{"model": "image deblurring model", "dataset": "numbers of one to four digits printed on busy colour backdrops", "train_examples": 73750, "horizontal_flip": false, "weight_standardization": true, "widths": [64, 128, 256, 256], "block": "plain", "beta1": 0.95, "shampoo_beta": 0.95, "eps": 1e-08, "merge_dims": false, "one_sided": false, "adamw_lr_other_params": 0.00094, "max_grad_norm": 3.0, "adaptive_grad_clip": 0.1}
Rows from block 7 of a small image deblurring model, named by matrix and row number. Each number is 500 + 25 x the weight over its row's rms, rounded and kept within 0 to 999. All counts start at 0. Numbers have three digits each.
After each channel's rows are labels from the 100 images, of 14976, where the channel reaches its highest value: "responds to" is what is common among them. Only what is clearly more common there than usual is listed. The data: numbers of one to four digits printed on busy colour backdrops.
# conv: 3x3 conv (model.decb.0.0.conv.weight, 256x512x3x3, standardized in use, each kernel summed), inputs 256-383

conv.77:511547522531435512448515528510487530490564416500515534460528493542536489488427496446560524465480494446440549519407495535505507487479523422538505502518508506502489502497502479520485498511426420511459543442524510451471516522486528526513491509505458505549502557511527504460508511488541570430464546528416529497501523505468476517535541484453525486439508505523520509548466526477428433484496
responds to: grey ink

conv.250:509435484538478518534429504518480488497520496431574526509539463497486491465503443469489466480549501502546518461485516510488465506481462489484555483540501524474493551519486486425536488573451477481497508508488516534506559478552479540488441516515451510519578405456489464518457486499494474494490518492512473557485470495508484542530499514483514570508470498492532519476509528488480536485492
responds to: white ink

conv.28:472457490460504496511476483472519509504505457524561469484496455466474507465494455532506476530512439509462479519526527500531495503458469469510450422421462559546480518514527477519506546517517513505497497515521544478545443501514475524538518475464493512487553511492530482479528468473456502537482484497519520457513449508492500597566532482498486505466467554492476510493490496521512494487480
responds to: purple ink

conv.139:508454502489482473482494512511499566490537486447509458489509524561475514467472522506493499512503491475515536473472472460476512461492538495494517514527514509464534494492539536434522521568503479506463486564492535466516493512539540531486433444509574505511523485451474466477497530487477545481507498531506449519481505480514493521514505521470488555515487523539491507528506506484497540508452
responds to: length: four; the digit 5

conv.172:507476492502518469510499484537544603498511461508535467449538484479488515461483548505529538519504464509506494522482471494457458524505546438529543505571522507488520515515504599537488468477473449467496495539496530397555546507456474405532505464544471519533526484541475517506469515559436542469488533453476497436530470502508521475524510476511507472481502543484478463479477517435481455478496
responds to: bold; length: three; red ink

conv.146:500507485541489550452479505496521471432509469512481532504516471463563495522487542491526541460483443535505495499462513572470490500528478493479520498525527500482521499471442483488485512516488486528496512511509508497471567455445512416510470507481526525485533483523531528520469465469459533449465548430454479485499502519496468518533538518473472503468466554513520486498455462429494492489428
responds to: length: one

conv.36:522460512460512506545455494510491512477505465534498470520471498472592513482453506492499472455521548506433497510513482512475521519535547523507515509482525453441477550485487493472488486532544485532480514479547536509534494461526473470527472499470541493547542507501486466514509535543482514478473442522545517457502477506536520482477495492497517485500514577533499533455491514522494467538512
responds to: length: four

conv.15:483511526511515493468439487489455511488493518492528479490469515544477533323498479479475543470504509476442494480475499554481496515495523507509505507520491488471540537490535539505520484478550505483483501494514521510504486503454506491487523484481517523449444514593528471487504498481503455477450490556499504468535485489537464450497486538478517518534478511436546471485563472447509522487467
responds to: the digit 4; length: four; the digit 1

conv.106:458518522472512527497462470509508540522463488446478485568557468480460501500516495466484482504550484557481448488506506525543468488501440517502487488472510499503491479537510473461520467441505516546510500473514497504490467503539520520475505522486523489499549545510526445492506522527530443481526434480499485483538498497462500504557539527504514504516483447512491476512546487482480500491450
responds to: white ink

conv.234:464540502527474495466509523485495501501504456520467493489482438457489484477453504441519567514526474488506483493523467459483459479537475527492512527502545499484522518511508483421485490566468498520511463493529511498458551510537484503541493524493454499446470471503505565575508504548497528540486525479507490519492507521500517503486491462533487522448468428410522489468454528470427451492496
responds to: bold; length: four; the digit 8; black ink

conv.222:551482530496486536456479604532487545493522549474516556518496538526509510446496526438551600488513471496480516524475479502466492482519496465510482470619526489431515503505515486468494465477480526490468454471475500500432554500470507479487463436485497535512500464500504529472473474470497473471471512502485470533552505504489454481498499534484502490473547530481530476552460514522491481464493
responds to: bold; last digit: 2

conv.111:568478543508476432505482509530486528465515516498447512524507537557507447503480505523489518425467528460494539521495488526479485485531461444524523478529508542496563524467499516470472523527526501378464539517526535473505489518544491495494517508494455545510454549535540525471472492565492490474489508497532502515495518492469489482525463512513455535511493514477515507473529520556525541495486
responds to: the digit 0

conv.59:506566518507520480451488512545460511522513468475515520476501508492492501333506518556497540511500524487460529531534497507477498504512541484496492520542463509506515520497505464507521481491521507486474501501505548512486491515471497501455505479472508542508496490559498498493500474515508501457490494543502536500479530513537444499489478500533492527529554472397488452514514520425498502516471
responds to: the digit 4; length: four; first digit: 4; last digit: 4

conv.243:502557464487469517458460524467500461475472513507493510499543517549528467471499434490526489532480499480551490514484523528467481510502446543534538518419462495495497446472494502522541450508525520517491504512490449484436431473531525531443568520506466537559548479537483478456519495435516456508502484505536497504521498487508518565478510499462517514530521473517498555511521465514515511544528
responds to: the digit 7

conv.183:485486465437465540451489527440507552464513519523533547511508481424536509434507478465544509543460492514506497430455502497542536485527500492468475484487480507526542496492550523517460533500496469480518509490474487449458522500511508505483502506462482489503529497532475488473498493500546518467456542489464466531530471519493527488533481494494490536476563497480487516515519527540501444453456
responds to: length: three

conv.171:542439523468493456459485567488493510518523552497526493403513520525554470478516501523515514484486407445448522477447477526493540460484433516508429518495495509518564499480498515493493558494542554483497532525456514500467466451486540527466488530473538524504486486552526442524489475501455483486494480499484481551525537474491489460495488529445525525519571503532497518497488512531516549479493
responds to: black ink

conv.94:571483498535481510556479483510491554530530465492522534453544499502505514519578426463604555546493495557465477500505390490485557513492440490549491504496486544509510543573490504569547471529485494475488478477490460520532473544528460523499486539497515534487463519454474539556465467457492437483506502507528520510526487502523502527486528483496520479482504470480453497482445481461465480541519
responds to: bold; black ink; white ink

conv.131:528484471490501508523489521476428543520456506500538469507493508485519458521509503508519514541531479555523485547495486502514474484478511494546484508509553534445519513526506495516518480525518561443524524490489504491513452555506447516456529592570527523513564547497448521493470494483528501475501455512523501510483535496539509458545541499492474489502492468464505500499451501455478481470504
responds to: length: one; white ink

conv.19:519583481519568490493455467450512474506522524527537453494529512519530461489443481550478494460508511565534482512488562429444483538510476498486495512519467536480464464478494531462527504496557518502510452451512483495508457541532465430511504427478526506544531460490580520399414523460525468507515450441499443493515550535425529525533565516483485561542469498516446464465541544487520484488543
responds to: length: one

conv.201:497548487452493495454465497529504489439511479514516485557559510513524478419514453473481495505489521492440473565504494480484521538514445485522515498503475454503503518463504495527505473478520552500506501487537523501542476548491499452500536488476498494496503500541506512461465517513493442484487483495551519499518456463541561489471476500510504521490513492524586479500553502500471543533505
responds to: the digit 7; black ink

conv.17:476425592547480495495500505528490499475478499510511513504476507504480468477473536524480455505511478449505488559553472521484524527468537476481504507516496562543529533508487515492507558557496495548523514476579463490505493503533459484508470475460464516504526521415488479512468471474492486487453473533561500501500457494515509486525475540500468498475497491506471535528485474492525491531511
responds to: length: four; white ink; pink ink

conv.3:541479502498474526450484482494467496529515492505522589517487555606548518517474509527521468479481528486478534522503552498489524503478519493560470466454470500484477499492511497545487500523527486470535485530515480476474477538463509494451514527464472501457525477471521473540492523494506490514474446510474523446502539455478503592513536493512479457501495514509454491570534504526506470554504
responds to: on a plate

conv.246:530530504537506529515471506454514512521501471487508552502473506534527492482510456523438518481470496460544471509485550507574492559508481505529458554461447492513472495472480464489523532508491499497541476451533498495500488519541537535441477503489487472490477500447561468509460492482503469500525463467532437489448500493554491501500523454490502479467471475534523514507525519495520515511479
responds to: the digit 2

conv.4:509473481498498479527470526527448532519495465468477468485503514507483499424479485522435468467441440511530523479519501443496537551499431530505493517497505474458507507536450506430532485491500455495482481524490541546514457445510500537506530424512551529521530516452504495473511464492485482492528500520479497524506517465496478547510501540469486496438503471405488495516505473479394494547473
responds to: the digit 4; length: four

conv.75:528508514510494528512494449515499530511491475483506532487530494472507510484505504514549447498587540504436540516536441432477575507507442485527494484501451504519524538519470480480518519514538486454496499496507507513600513542471506503424493548515516498484458498493509487473490486531485457474551544473461554405497578464473511536489559466535540491478535458548484427532482503537515531479514
responds to: length: four; the digit 8; white ink; black ink

conv.143:511489476524527465473509504528483503499530492540516538555502566536501498504476557505555482486497511503531514485420489489449476525532469507495487506483531551484525534501536529528468506513494500515451500466470514509450470530507513493527505545532491492454518466516490523477529503476445501524553494557506499494507491474518507505493525521485499487509476473478430501523518540480475496500454
responds to: orange ink

conv.170:559575489463500451515455505518491486533490484503506505486508480545466471425504483489502493484419513541503498538523466514470479514470508493507534477517472478429538517507536529476514392486507514469477539450473519501547531536484465537538483487528457540540480538516523545504441514528481507479496528552530522482495547469533490477486503502461459505503495453499510531486521487504452493468500
responds to: the digit 2

conv.129:475482505477430512519477509502535569501480437505494460488545451509460511473490488487506477523479486527477473519551488536494483481496531482487524583550500545484498502513487477487466467468445480513465491531460496501514514512450495513512514524540506491509534544536549505544502493521487478497514545479470456549485504479565502500538511535521505553520503524516531512497469470480466467466436
responds to: bold; serif; black ink; last digit: 0

conv.34:495505518476519518443444515531529512478571506552514497543572495490545474480524516482492519486527541492501497563502497511495510527453535521559535475529459469480529535455454456503488500530534513448537515472481543456514545479496549485486482581505500547512530505515499526529480497450477549482504475531494516476495503466525467500511537520502535467427439490494532476499493509533469557442535
responds to: white ink

conv.10:521464510472534511455404514555502477495504518510512562492529488474520504459456565451512482545511479472511483538486480485522479549505524461496538486526488493513478522494506549465475503477521462454483437500501527509487451446459473501443507516490481481450450523484525522481465505490478509441454483472448523471547503492487462523543499533486519464454475504521487443521500507510442531482536
responds to: bold

conv.150:453444500467481417465485536508478539500529548498536481524502462488509527522500530490528474457473518456482479489490511581481546450554471458506507484480436495492568502499564522492539538487565542586511451483533471543520509463460578520491552501506445461493522480501470483520511455447498537494493510529483498496454464444477512453501533451555493514515527505539499539505492495513561516477506
responds to: on a plate; length: four; black ink

conv.82:553539516466512501495448497468521496481489501487515527511510465471487500445487507553509476491488542538491534529498455454444482495510495567508493531525491467500500513472487465477446496503520574439551540512497516422510502476527488520508475506479524530440493474509562536537501447535461516456485537470511535519514484470534492514522550506511460499460503472508535497444518497493519481508548
responds to: length: four; white ink